{"arch": "transformer", "model": "audio frame classifier", "dataset": "melodies that start on their tonic, played by one synthesised instrument", "train_examples": 26041, "noise_aug": 0.002, "time_shift_ms": 50, "n_mels": 80, "hop_length": 160, "input": "log_mel", "spec_augment": false, "win_length": 400, "num_classes": 72, "output_stride": 2, "norm": "layernorm", "norm_position": "pre", "activation": "gelu", "mlp_ratio": 3, "head_dim": 64, "fused_qkv": true, "bias": "all", "qk_norm": true, "parallel_block": false, "inner_norm": false, "subsampling": 2, "layers": 14, "width": 192, "positions": "learned", "init": "torch_default", "residual_init": "zero_last", "optimizer": "adamw", "lr": 0.0015, "beta1": 0.9, "beta2": 0.999, "eps": 1e-10, "steps": 7500, "batch_size": 128, "epochs": 36.9, "lr_schedule": "step", "warmup_steps": 150, "weight_decay": 0.3}
Rows from block 11 of a small audio frame classifier, named by matrix and row number. Rows with one number belong to one neuron. Each number is 128 + 32 x the weight over its row's rms, rounded and kept within 0 to 255. All counts start at 0. After the name is the row's rms in percent of the matrix's.
After each neuron's rows are labels from the 100 clips, of 14976, where the neuron reaches its highest value: "peak on" is the class under the peak. Only what is clearly more common there than usual is listed. The data: melodies that start on their tonic, played by one synthesised instrument.
# fc1: MLP up (model.blocks.11.mlp.fc1.weight, 576x192), inputs 96-191
# fc2: MLP down (model.blocks.11.mlp.fc2.weight, 192x576, transposed), outputs 96-191

fc1.272 031 [189 159 131 172 119 176 115 140 141 153 134 137  90 113  62 138 179 138  95 130 129 144  94 100 103 170 180 121  77  57 148 100 107 187 156  47 123 131 110  99  95 117 120  69 118 146 105  59 131  90 129 155 133 127 108 143 116 105 116 119  51 153 105 107 144 136  54 145 177 152 150 161 131 103 169  99 164 202  99 148  88 144 193 122 122 154 129 131 108 131 101 146 187 124 156  91]
fc2.272 015 [124 123  75 109 176 166 131 159 160  96 127 122 144 146 122 117 123 133 168 121 146 107 138 155 114 147 151 130 185 134 133 112 128 125 148 194 142 108 187 187 197 141 127 109 125 115 166 170  87 171 159 126 135 124 161 142  88  30 149 142 127 122 125 118 165 125 166  83 106  69 103 131 130 139  79  71  62  76 165  91  63 134  64  85 128 101 152 149 121 104 185 153 104 118 113 150]
peak on: no note

fc1.484 091 [148 156 147 121 135  80 130 124 118 125 148 145  44 145 134 128  96 127  81 131 104 113 177 113  83  92 210 138  55  78 145 117 131 149 135 102 141 153  82 108 121 145 170  81 126 120 134  23 155 171 174 151 130 134 157  70 175 218  99  77 108 126 127 126 162 130 111 109 151 106 139 152  87 117 110 156 154 179 130 147 119  97  54 149 106 136 107 113  97 144 134 107 179 129 143 119]
fc2.484 059 [110 117 137 121 164 164 115 114 139  95 124 137 159  82 110 150 205 134 142 175 158 127 137 125 108 162  78 125 166  23 133 143 108 120 178  95 170 107 169 182  96  93 106  89 113 205 162 137 165 174 201 124 216 107 136 143  74  94 126 114 110 131 133 160 160 140 117 174 109 137 119 103 136 138 148 128 119  72 143  51 232 110  94 159 130 148  75 147 134 122 161 193 130 140 103 198]
peak on: F#5

fc1.390 111 [175 113 173 106 134 114 100  92 117 118 130 111 109 137 104 145 157 135 116 150 104  50 179  96 132  92 187 134  62  66  68 138 146 169  88 106 112 180  82 107 108 141 146 154  72 202 160  84 167 106 130 152 131 101 121 129 133 173  90 103  95 159 119  97 137 109 132 150 132 172 156 115 124 162 176  96 200 139 116 207 148  92 104 148 110 134 136  44 137 118 148 145 146 132 148  79]
fc2.390 141 [114  89  84 129 133 136 140 157 116  80 157 140 169 115 133 122 102 101 139  91 178  76 162 144  96 114 107  64 166 103 185  90 104  73 152 113  63 111 106 140 189 121  86 109 155 164 143 147 107 109 132 125 135  79 130 150 113 130 131 152 109 138 138 152 148 133 132 159 178 101 128 109 173  98 126 117 152 131 175  97 121  66 112 132 194 111  96 109  78  60 159 165 131 175 113 125]
peak on: F#4

fc1.551 125 [142 147 128 166 106  75 133 141 106 105 148  99 105  90 164 136 143 128 147 109 144  98 143 134 125  95 152 195  83 156 120 148 141 117 149 156 170  88 159 143 115  94 108 149 154 108  83 138 190  83  86  83 133 147  97 138  86 159 123 104 119  86  95  54 102 137 129  78  61 108 115 140  58 157 140 134 193 168 112 108 112 130 201  86 125 102 159 148 134 136 161 138 101 108 113 106]
fc2.551 136 [154 151 136 129  72 151 158 147 116  98 128 116 152 108 130 126 125  95  59 103 181 125 138  90 106 125 114  99 103 119 125 150 126 155 155 143 135 109 150 126 137 118  85  91 138  85  97 133 148 112 143 124 159 101 170 108 109 153 143 149  80 104  93  95 105 168 111  94 126 102 122 132 136  96 109 165 110 138  94  60  93 158 165  79 202  47 152 125 132 115  82 148 135 131  75  98]
peak on: B5

fc1.447 150 [ 94 151 159 112 160 112 141  94  85 113 134 132 134 136  95 150 109 119 199 116 121 138 151 161 115 127 199 170 121  32 167 147 147 221 105 131 180 138  60 179  79 136  88 136 139 119 115 115 116 163 132  66 114 150 115 167 104 151 128 144 112 121 125 114 106 125 122 170 127 109 148  88  95 144 104  91 109 198 107 144 144 113  99 214 125 111 205 108 153 103  18 111 126 132  80 129]
fc2.447 193 [149 188 139 140 130 130 175 162 201 143 138 120 156 128 120  70 134 159 124 187 136 109 144 102 125 148 105 123  90  92 111 154 164 105 146 160 111 143 139  78 128 158 138 148  77  79 149 129 127 163 135 137 119 135  89  88 146 170 145 147  95  86 122  60  82 134 157  98 135 107 137 171 129 205 175 124 122 125 148 133 127  80  99 121 111 107  36 163 109 145 202 126 143 128 193 129]
peak on: B2

fc1.387 095 [176 123 102 146 110  70 103 112 132 125 117  93 136  98 111 154 165 144 100 138 135 123 143  89 119 139 168 122  32  74 116 179 181 148 123 153 156 143  54 148 174 130 158 132  68 160  91  75 173 115  84 120 121 157 112 103 140 145 120  62  91 148 145  60 127 105  84 157 103 136 149 157  99 169 144 145 181 125 111 143 112 124 116 177 110 135 136 103 149 137 190 129 181  93 104  58]
fc2.387 047 [ 12 108 192 113 204 111 196 124 173 135 122 137 131 141  98 136 105 120 138 107 146 123 119 117  89 141 138  65 187  93 123 127 157 131 173  86 126 130 186 105  75 138 124  62 120 124 125 121 136 123 184 108 139 132 240 135  92 124 141 131 145 142 150 195 139 156  91 105 142 157 121 143 139 161  61 164  97  90 161 156 103 127  34 151 179 138  70  90 116 129  75 156 124 182  80 144]
peak on: C6

fc1.460 115 [115 132 127 123 150 111 157 137 139 176 127 136  67  96 189 163 160 124  92 150  49 101 143 163 114 125 133 163 122 117 168 177 193  96 114 110 139 161 137 133 130 128 125 244 129 165  85 126 157  75  89 102  68 139  70 140 127 144 102 148 126  90  45 117  44 112 110 165  93 153 137  97 103 139 121 121 176 137  99 147 130  80 168 144 105 103 212  98 145 155 104 145 122 130 149  84]
fc2.460 116 [131 148 113 142 100 135 103 137  93  58 158 137 149  93  95 178 110  67 177 123 240  88 101  92  95 140 157 122 138 135 169  47  99  72 155 158  44 132 130 186 145  93  70  87 121 170  88 133  80 136 154 129 149  82 131 160  99 117 130 129  87 151 113 117 120  82 157 122 130 106 121 153 138 141 164 106 118 165 145  89 151 123 100 115 122 150  66 146  93  92 126 164 146 164 114  61]
peak on: B5

fc1.292 109 [184 145 134 126 110 166  85 100 136 132 149 128 159 134  77 142 125 153 110  85 128 155 140 131 113 106 144 170  15  56 109 178  61 133  73 137 103 137  85 119 104 145 174 145 202  86  92 132  83 152  76 116 142 136 122 152 159 119 135 134  85 108  87 131 169 157 164  86 136 144 111 139 158 176 147  95 101 158 121 168 138 147 125 111  98 182 129 114 179 127 130  96 134 102 153 151]
fc2.292 078 [104 148 154 118 145 134 145  96 180 117  96 134 127 195 112  87 141  89 108  98 163  63 180 121 116 129 151 109  79 141 158 148 142 141 160  88 131 123 137 114 135 111 119 159 124 114 124 133 171 169 158 110 180 171 118 120  96 126 162 132 132 150 135 145 141 112 183  82 185  80 191 116 187  88 122 127 130 154 132 102 124 107 103 137 164  96  83 127 152  79 204 166 145 103 121 149]
peak on: F#4

fc1.89 040 [125 148  97 158 161  84 114 136 123 137 144 141  85 109 141 102 127 116 172 124 126  53 140  88 107 160 180 141 128 162 175 109  94 116 123 100  66 134 105  95 148 177  95 122  99 131 200 143  92  54  98  76 103 132 125 134 204 139  53 140 106  73  76 101 127  85 120 161 128 142 134 110  66 137 181 124 150 180 128 139 118 113 215 112 145 123 111  91 114 133 104 129 159 165 123  81]
fc2.89 018 [153 125 107 125  88 159 183 135 166  95 172 108 156  97 110 142 145 149 112 104 154 145 122 133 112 130 106 135 165  90 106 136 175 165 125 187 129 114 163 132 120 121 124 105 159 198 116  63  87 152 179 156 138 112  68 101  95 133 127 113 153 135 121 153 129 142 139 158 130 131 113 125 131 111 104 200 116 112 136  92 119 203  50 106 136 126 138 163  98 141 196 139  89 176 126 255]
peak on: no note

fc1.39 102 [119  90 193 117 109 110 132 108  72 176 157 144  94 170 134 163  64  96 112 130 154 143 112  98  88 100 166 153 124 110 153  96  84 129 112 155  94 115 144 160 142 146 208 139 151 166  80  82 195 140 108 138 135 157 175 120 156 129 145 109 125 142 142 125 110 127  92 162 158 141 157 113 129 131 126 118 156  99 137 131 167  55  89 166 123 131  60 176  72 120 129 116 130  86 118 122]
fc2.39 069 [103 128 154 133 146 122 129 117 128 151  94 108  63 137 178 147 120 183 101 158 158 116 123  99 154 119 188 181  99 156 111 161 177 168  91  66 148 138 113  88  92 150 124 120 146 158 122  83 178 118 132 111 163 150 142 130 166 208 127  68 122 107  97 110  71 108 115 147  76 157 126 191  65 137 135 144 148 134  46 165 118 114 146 125 160 105  95 110 153 152 147 136 126  95 170 127]
peak on: F#5

fc1.365 092 [114 133 129 131 182 171 160  53 140 130 133 107 119 120 150 110  95 169 107 167 115 136 146 131 123 162 117 186 168  79 142 166 130 193 152 143 128 115 193 175 133 142 151 149 130 125 162 186 117 152 146  72  95 119 133 137 113 139 108 126 139 118  95 144 133 102  74 136 103 147 138 107 115 155 177 126 110  74  48 165 173 128  84 136 126 179 124 142 184 147 157 133 121  96 150 130]
fc2.365 097 [129 124 128 157 116 104  67 130 117 159  82 139 136 145 150 140 169 103 101  93 151 136 117 155 115 134 196 142  84 157 112 129 140 145 132  87 168 172 123 197  66  91 131 176 104 101 125 106 184 142 155  89 110 130 108 109 126  93  96  73 133 127 194 112  83 132 145 166  97 114  71 145 106 125  65 115 128 174 151 150 121 132 140 161  67 167 127 177 122 187 144 125 155 118 113 111]
peak on: C5

fc1.1 058 [152 182 150 155 132 169  73 136 180  97 104 136  62  97 115 107 203 114 118 141 140 124 177  97 110 166 153  88 125 111 166 141 119 157  83 113 160 201 142 170 161 165 102 135 139 118 153  77 117 182 135  98  97 151 122 104 127 122 112  46 126 119  81 129 127  84 123 110 153 160 191 151 125 130 173 167 169 122 139 100 124 126  85 184  59 159 120  66 149 134 127 132 126 114  68  95]
fc2.1 034 [ 77 119 116 119 120 120 160 133 131 171 136 157  99 163 150 138  37 103 133 148 121 114 117 175  85 124 143 100 189 148 129 124 226  95 167 180 118 100 112 177 100 102 139  75 171 174  82 140 121 110 111 112 122 119 190 157 171 126 124 151 163 145 122 153 172 128 151 139 134 140  97 125 151  98 146 113  58 125 143  98 159 120 129 124 126 145 105  93 119 127 190 131 103 184 134 154]
peak on: C6

fc1.88 143 [ 77 147 123 161 139 130 142 149 139 121 140  92 145 136 132 148 166 156 137 168 144 129 181 133  95 129 174 232  76  94 139 192 135 101 116 105 153 191 178 136 136 212 142 200 136 102 114 164 132  85  93 122 114 125  78  85 112 115 145 110  62  67 112 113  64 153 155 120 109 141 115 112 117 175  75 114 154 142 105 151 118 104 126 151 121 125 164 118 120 120  50 138 135  78 150 116]
fc2.88 136 [151 146 125 153 114 169 107 141 119 148 141 110 150  56  99  91  97 129 155 122 163 150  93  87 127 197  51  64 158 136 153 100 124 134 136 149 134 140  75  40 127 137 120  86 158  93 121 108  79 150 178 186 119  83 132 127 157 137 161 113  70 143 120 111 129 118 154  37 169  91 133 143 142 164 121 162 140 156 120  96  81 138 159  80 166 106  94 121 118  94 166 160 132 138 110 157]
peak on: B2

fc1.139 105 [183 152 111 181 117 176  32 111 115 159  94 146  95 136 122  92 147 139 107 107 106 129 128 131 152 151 132 131  66  86 101 134 192 111 158 155 161 154 117 139 100  88 121 173 102  94 145 102 143 157 123 100 138 147  88 121 130 176 113 138 107 155 162 106 132 137 112  89 109 150 179 117 140 123  99 161 164 150 123 154 113 103 155 133 128 176  80 102 191  72 211 130 218  67 120  89]
fc2.139 060 [ 76  81 124 136 200 170 137 158 165 129 112 149 104 137 169 160  42  74  87 125 191 206 117  98 143 168 138 129 175  80 144 117  87  70  24  76  85 107  94  81 140 137 133 129 164 142 123 130  89 135 125 110 156 116 202 105 132 140 129 181 169 148 117 185 153 129  61 146 100 174 130 173 146  93 188 149  77 127 166 156 167 117 105 103 160  87 141 141  79 122 117 116  71  62 104 110]
peak on: F#5

fc1.337 033 [181 159 109 137  80 101  96 140 142 120 150 113 130 106 144 150 186 127 130 162  63 127 145  58 125 135 158 121 127  58 122 120  59 175 169 108 137 127 148  95 127 131 140  94  35 150 149  77  73 114 124 132 128 118 103 145  97 170 108  70  83 140 111 120 113 106  75 110 142 117 112 142  80 153 223 127 145 185 142 155 140 149 160 104 117 114 143 143 103 154 121 113 159 145 136 154]
fc2.337 026 [109 113 180  69 173 128  87 118 151 153 100 160 136  89 105 120  84 137 111 118 135 153 135 158  78 128 174  85 182 130 108 149 221 137  88 161  96 115 133  68  93 153 118 127 194 159 127 142  84 100 150 153 193 125 151 151 120 102 179 155  78 142 113 120 164 156 131 149 155 148 146  79 154 106  80 166 132  66 123  95  69  68  58 103 142 118  81 138 103 117 121 144  61 165 140 119]
peak on: C5

fc1.218 104 [129 134 141 152 106  87 144  83 146 128 158 173  99 158 103  57  68 162 100 120 106 150 122 182 177 137 184 113 172  58 168 175 127 221  76 136 190 110 116  86  86  95 147 175 146 155 100  87  86 125  83 122 120 149 154 134 105 208  75 176 162 117 127  95  99 120  63 166 106 140 139 132 101 128 122 136 148 147  95 140 110  78 212 115 101 115 126 126 151 152 103 166 130 117 122 169]
fc2.218 092 [148 149 128 156 113  94 106 142  81 137 149 118 115 120 192 151 133 170 170 160 125  86 111 106 163 113 161 181 109 157  94 120 114 125 161 176 137 178 153 188 101 150 138 175  82 131 159 154 174 142 164 130 110 163  24 109 168 149 118  98 158 138 136 101  68 100  97 123 102 135 177 112 103 213 112 123 129 109 147 195 104 137  78 124  56 166 109 153 154 171 140 126 135  91 175  75]
peak on: C5

fc1.339 019 [137  86 115 165  73 192  63 109 146 114 144 106 102 162  71 131 177 119 125 157 129 147 120 143 121 160 106  90 120  75 209 112 164 159 145  77 105 146  86 115  79 112 166 104 214 161  66 121 108  56  93 180 156 121 134 174 140 159 105 127 125 132 158 126 144 165  79  88 160 129 120 168 132  65   0 101 130 146  84 143 105 117 171 175 130 143 134 121 103 168 171 143 137 167  86 138]
fc2.339 007 [102 142 161 112 173 147 171 142 129 117 152 141 163 120 141 129 100 121 154 112 121  88 109 170 139 163 117 129 178 127 128 124  85 134 174 134 119 113 132 182 204 155 103 119  96  54 155 122 163 215 154 113 119 104  71 129 183  92 139 149 111 173 129 121 127 143 140 109 125  84 111 124 125 130 181 116  95 101 142 100  50 116  31  78 159  98  95 133 108  73  96 142 129 124 138  88]
peak on: C5

fc1.7 126 [148 151 161 141 152 111  85 130  90 110  97 124 133  84 121 202 148 113 134  96 129 160 175 117 128 120 104 132  83 121  92 176 189 114  70 121 146 158 105 133  95 100 109 157 123 148 132 132 202 110  80  98 159 148 153 123 134 113 158 131  98 130 111 101 164 150 143 124  73 197 164 132 108 169 131 105 146  96 126 129 144 135 152 131 124 209  92  94 186 111 158 147 121  67 127 101]
fc2.7 151 [102 101 134 145 112 180 158 175 156  86 140 159 154  89  82 187 110  76 133  73 193 202 116 145 107 162   0 120 186 104 151 123 146 118  83 168 131 146 119 102  74 115  81  59 134 153  98 112 139 134 103 152 155 100 166 135 110 116 167 157  67 182 116 115 142 128 146 144 127 149 151 121 159  86 143 116 121 140 147 101 149 133 146 116 146 115  93  82 111  78 120 187 119  81 129 133]
peak on: F4; E4

fc1.217 075 [182 119 150 125 130 139  57 125  86 125 115 149 132 105 141 157 125 120 137 149 146  45 166 119 110 125 113 141 117  68 142 152 132 117 158  97 137 164 117 142 125  98 144 150 137 135 128 108 164 193 109  78  94  91 128 109 165 123 110 128  95 127 109 129 129 136  99 117 123 149 150 133  93 132 191 142 145 127 145 154 125  96 105 127 152 200 115 158 130 110 173 129 176 174 129  60]
fc2.217 047 [147 145 102 153 154 114 169 139 151 109 182 111 175 104 107  68 149 170 140 121 102 161 126 118 155 161 160 100 136 107 125 132  79 121 104 169 144  98 127 133 109 163 127 115 131 170 178  99 121  86 111 136 174 164 117 150 115 145 114  86 146 111 101 109 126 110 119 124 111 107 130 144 145 152  73 146 118 139 119  90 145 127 141 116 125 104 114 101 161 114 181 191 104 120 139 153]
peak on: F#4; F4

fc1.148 023 [141 106 117  94 107 133  76 129 143 103 143 136 138 153 142 174 181  88 150 115 104 122 120 124 102  97 141 153 167 137  99  78 106 123 121 114  98 133 137  64 126 115 146 164 131 115  90 154 141 136  90 112  93 149  54 124 116 130 127 106 157  99 160 173 139  94 152 139 139 153 142 126  85 123 182 141 163 139 168 141 108 139 215  93 118 150 138 202 108  92 118 125 125 157  91 174]
fc2.148 012 [172 114 159 129 118 129 145 126 122 151 154 127 147  62 121 119 104 137  96 140  99  91 138 105 176 151 127 117 141 166 116 141 153 111 121  90 140 100 100 169  95 138 122 120 124 146 139  72  90  79 150 103 158 109 212 136 134 168 127 123 120 141 130 133 147 124 105 159 123 151 139 128 149 133  50 195  83 154 113 168 125  90  62 104 151 104  53  89 127  89 179 113 134 122 147 150]
peak on: no note

fc1.327 096 [113 124 151 128 125 153 135  86  86 199 148 132  89 137 133 130 168 126 109 155 104  98 172 149  77 151 188 131 109 138 145 122 177 143 110 141 178 139 114 178 126 104 116 132 147 103 133  78 188 166 122  90 125 126 136 151 114 153 100 129  65 145 150 100  97  86 101  62  96 128 191  78 100 103 129 157 187 138 124 126 125 125 110 175  69 175 145 117 139 143 152 119 170 101  92 156]
fc2.327 109 [139 148 143 154  19  97 116 118  88 127 140 136 125 120 138  89 101 107 142  85  88 161 130 183 167 123 132  89 172 140 115  94 166 112 114 178  79 114 138  72 122 116 131 132 150  96 115  97 100  49  59 152  56 154 114 110 122 144 178 175 149 129 116 129 129 165 118 178 143 130  75 149 154 143 140 142 117  98 182  59  92 145  81 148  96 105 101 140  78 143  69  96 122 123 111 101]
peak on: C#3

fc1.459 079 [152 151  92 161 161 155 129 113 139 133 140 148 108  64  81 121 117 168 134 108 128 130 108 157 105 181 120 154 137  98 190 104 119 163 190 107 147 110  51  77  94  93 164  73 144 129  67  99  57 114 183 116 159 101 154 168 104 132 123 126  49 136 113 153 123 131  97  94 169 109 118 160 152 126  97 122 146 187 109 122 112  80 206 116 175 196 112 117 122 120  88 118 146 138 152 157]
fc2.459 060 [168 113 149 120  72 183 101 151 129 111 125 114 175 148 125 107 144 107 135  98 180 148 137 156 128 135 128  76 150 198 152 108  77 109 125 210 108 120 142 159 251 151  94 124  52 144 185 180 132 166  80 136 159 131  56 120 124 115 132 153 139 124 142 128 168 127 139 131 131 128 107 119 129  99 204 162 112 133 158  94  55 169  82 120 163  99 121 123 102  97 180 111 121 110 113 137]
peak on: no note

fc1.240 093 [149 131  95 116 157 107 108  98 132 156 153  92 128 116 117 150 182 184 142 126 122 170 121  57 108 133 123 147  93  74  87 120 151 131  88 122 118 149 178 131  95 109  89 145 161 145 151 111 110 129 159 156 152  98  85 149 113 153 115  88  68 118 128  62 109 138 137 127 132 164 119 105 124 133 113  91 255 136 116 153  91 138 136 156 130 152 168  54 167 142 111 162 107 130 148 143]
fc2.240 062 [108 104 130 111 121  71 128  90 158 162  92 123 164 189 144 129 112 120 105 144 167 110 117 142  97 121 124  97 136 149 114 114 155 141 142 182 183 136 132 133 107 124 146 124 135 112 145 120 167 130 108 164 135 124 161 146  58 118 197 188 100 177 160 116 116 130  99 113 127 169 141 100 161 139 125  97  67  92 121 108 127 176 112 148 138  50 118 174 130 144  97 190 119 123  98 119]
peak on: no note

fc1.262 097 [131 208 146 133 106 115 211 141  85 177 151 153 120  94 163 140  69 131 104 119  77 132 160 175 136 133 101 145  70 142 229 124 142  98 130 134 178 177  78 177 174 123 170 119 121 129  41 110 107  91 152 104 137 145 101 135 204 144  98 121 109  73  75 118  72  87 138 103 128  87 127 162 117 103 105 119 134 156 106 125 140 139 158 170  62 172 186 165 121 124 123  63 152 109 125 143]
fc2.262 108 [175 147 128 105 125 165 134 139 158 133 115 111 155 133 122 104 131  97 134 118 137 121 159 108 132 136  97  60 141 125 173 110 150  65 172 207 160 140 125 137 113  96 136  53 121 102 124  99  84 140 131 118 142  64 100 136  59 178 118 178 107 171 109  57  97 100  85  76 152 134 130 146 154  95 160 134 121 133 136 101 112 150 121 166  79 100 147 129 150  73 158 138 133  72 153 114]
peak on: C5

fc1.458 145 [120 115 103 106  96 123 126 114 138 158 160 103  82 105 111  91 112 117 123 120  80 100 140 111 131 146  79 104 144  55 154 107 142 181 101 124 157 169 126 102  26  99 147 151 168 156 113  64  84  99 176 153 133 123 105 139 150 214 106  78 116 141 106 156  85  78 102 121 138 126 167 148 184  93  95 153 157 117 127 125 151 108 105 172 177 115 112 127 145 103  93  99 126 162  91 147]
fc2.458 174 [122 141 163 109 113 113 110 139 144 117 136 137 183 142 135 122 124 135 162 126 181 137  98 112 118 123 115 123 121 170 134 127 125  62 148 127 104 110 118 151 206 129 101 113 113 147 134 139 141 130  96 166 148  86 135 104 119 109 151 206  92 153 165 106 149 172 173 144 145 153 101 125 131 136 174 141 114 109 173  68  97 120 147 101 163 106 122 109  61 137 146 147 145 119 169 144]
peak on: no note

fc1.101 083 [ 77 166 114 137 101 118 174 105 109 160 172 151 140 114 157 124 101 146  94 164 106 114 110 123 159  90 123 132 110 119 132 168 148 105 145 175 157 164 202 176 148 171 130 138  93 142 156  96 186  98 101 116  77 151 117 119 140 165  71 112 136 118 107  98  90  86 126  94  71 156 150 176 100 153 131 141 166 100 105 114 112 141  74 167 105 153  61 166 170 113 184 127 171  88 138  65]
fc2.101 046 [115 101 117 145  90 108 147 111 138 141  48 137 126 166 138 115 134 110 134 114 125 102 149 135  77 123 193  64  96  96 140 160 155 176  63 145 105 125 108 110 116 131 175 150 174 132  49 135 120 125 108 115 108 142 149 152 136 160 128 152 138 112 111 143  69 139 131 140 146 107 113 129 147 103 131 149  88 152 116 121  52 147 133 136 168 129 165  91 129 174 131 108 124 179  37 133]
peak on: C6

fc1.127 108 [127 135 146 171  61 137 130 106  63 111 153 103  98 122 177 142  87 144 169  98 132  98 134 118 181 131 146 113 126 166 162 133 159 136 104 155 109 191 110 214 139 143 142 142  58 172 103  61 121 120  90 133 140 160  69 100 169 127 103 112 121 147  81 117 119  81  74 100 150 126 140 155 138 129 158 162 193 133 146 150 121  83 142 189  42 138 102 115 108 109 149 125 165 105 166 136]
fc2.127 102 [ 89 105 131 105 123 100 126  96 115 171 189 135 175 150 151  65 118 159 148 122  82  75 106 174 127 131 160 113 136 164 181 107 156 142 169 162 136 101 135  75  84 119 157 151 143  93 110 151  98  74 139 111  78  92  68 208 102 135 107 167 122 124 147 128 110 176 121 143 135 116  92 130 217 120 123  91 105 125 128 127 118 156  87 169  86 145 148 106 159 145  92 127  83 160 100 165]
peak on: C6

fc1.210 086 [107 147 153 121 162 114 109 148  98 147 142 129 105 103 181 158 145 142 112 176  46  82 153 109 133 114 123 186 102  93 121 141 110  76 118 106 101 156 120 107 100  99 177 180  92 177 111 129 141 132  92 127 137  83 101 142 155 175 125 155 124 159 102  53 105 117 135 105 112 158 146 108 119 175 163 100 162 132 126 203 188  69 163 103 116 151 162  93 180 112 162 157 128 123 196  88]
fc2.210 076 [169 113 171 121 114 119 141 190 148  72 111 154 152 111  85 113  98  82 157 131 105  99 133 116 100 127  48 114 161 154 189  60  75  87 132 146 126 123 109  81 145 112 122 135 150 161 116 147  55 103 105 136 226  56 173 131 144  99 142 222 105 167 113 135 167 104 155 163 168 119 133 120 139  62 107  98 134  97 182  61 139 138 119 131 163 132 120 161  96  53 142 155 128 119 121 145]
peak on: F4

fc1.271 119 [116 119  85 170 113 107 128  55  97 187 176 125 140 118 184  89 112 154 119  98 124 146 166 143 145 121 129 123 103 102 138 154 163 146 140 145 129 131 123 172  89 146 123 109 161  94 101  84 158 163 135 159 110 164 112  69 175 136 103 134  95  71 101 152 118 106  73  98 102 160 166 136 147 119 125 219 158 112 112 169  71 154 114 142 110 131 150  81 154 136  94  74 133 150 129 180]
fc2.271 078 [105  78 149 139 167 115 125 134 111 155  64 159 147 136 212  96  80 110  73 151  65 115 145 135 168  84 131 148 124 211  97 120 113  77 182 127 167 132 111 109 100  96 203 162 140 117 116 157 135  82  92  97 105 117 146 139  98 134  83 232 164 112 154 127  73 107  83 127 103 141 126 128  60 156 130 138 136 170 115 174 172  79 149 139 155 152 147 168 141 117 164  86 145 100 170  95]
peak on: C#3

fc1.13 136 [139 130 130 138 101 144 171 129 113 124 117  60  90 124 122 183 153  91  79 147 106  87  97 135 127 123 161 121 131  89 117 150 131 159 179 105 114 120 178 154 169 147 107 138 131 118 117 116 173 125 153 120  84 162 101  95 114 161  68 113 155  60  92  91  84 112 114 122  79 139 168 133 136 135 112 110 116 125  81 154  74 160 107 172 165  94 112  96 170 206 134  97 117 145 104 105]
fc2.13 167 [139 121  98 138 105 174 136 115 146  82 118 141 108  99  97 182 140 100 113 146 188 155  51 154 103 195  50 146 181 130 155 116 107 164 151 102  95  70 203  82 109  89 108 106 113  66  88 149 107 189 167 131 144 118 203 105  90 116 133 173  86 124 131 108 122 126 100 139 140 133 125 146 175 102  79 125  67 119 112 107  74 137 145 123 205  62  99 127 136 162  91 105 119 121 123 144]
peak on: B5

fc1.103 136 [177 140 105 129 126 115 104 122 121 109 168  51 107 133 137 142 135 121 123 133 106 122 146 125 150  75 141 140  86  76 135 137 135 118 158 136  96 140 116 149 132 136  96 116 107 115 136  81 144 103 125 137  74 183  57 122 118 177  55 124  81  75  92  59  84  95 136 123 126 110 191 165  92 144 137 127 148 176  98 154  72 164 102 144 117 108 187 130 148 158 178 133  94 131 189 130]
fc2.103 155 [150  95 117 147 128 137 153 150 144  73 137 178 172 118  66 125 105 105 105  99 156 128 129 172  69 155 101 115 180 115 140  74 115 134 193  87 107 106 117 104  99 108  67  73 129  61 147 120  97 168 159 132 127 142 161 123  99 104 140 182  80 140 135 144 133 134 123 131 189  72 134 110 169 116 118 153  88 144 161 159  79 113 107 117 210  77 100  98  84 143  72 101 123 189 144 120]
peak on: B5

fc1.448 101 [165 115 166  98  96 156 112 111 103 128 156 119 128  47 129 125 163 157 163 150 117 110 189 104 162 130 178 169  79  71 104 177  95 162  78 143 107 161 134 140 107 132 145 215  90 178 138  85 140 124 123 163 139  79  67 115 141 200 131 130 139 142 109 112 146 139 147 112 131 122 131 127 129 147 155  83 145  83  82 123 128 108 146  99 100 148 106  92 165 171 158 118 120 102 178 108]
fc2.448 084 [176 122 147 118 144 152 154 150 149  73 132 137 157 103  75  83 138  92 162  92  99 112 184 130 124 134  36 116 107 123 180 139 141  72 115 109 146 117  35 140 161 113 110 135 217 161 139 198 109 106  95 108 137  92 127 135 115 112 140 188 133 145  91 159 179 109 158 160 126 103 131  87 141  69 138 117 126 130 160 110 184  74 128 100 131 178 127 112 110  77 197 144 154 117 114 167]
peak on: C5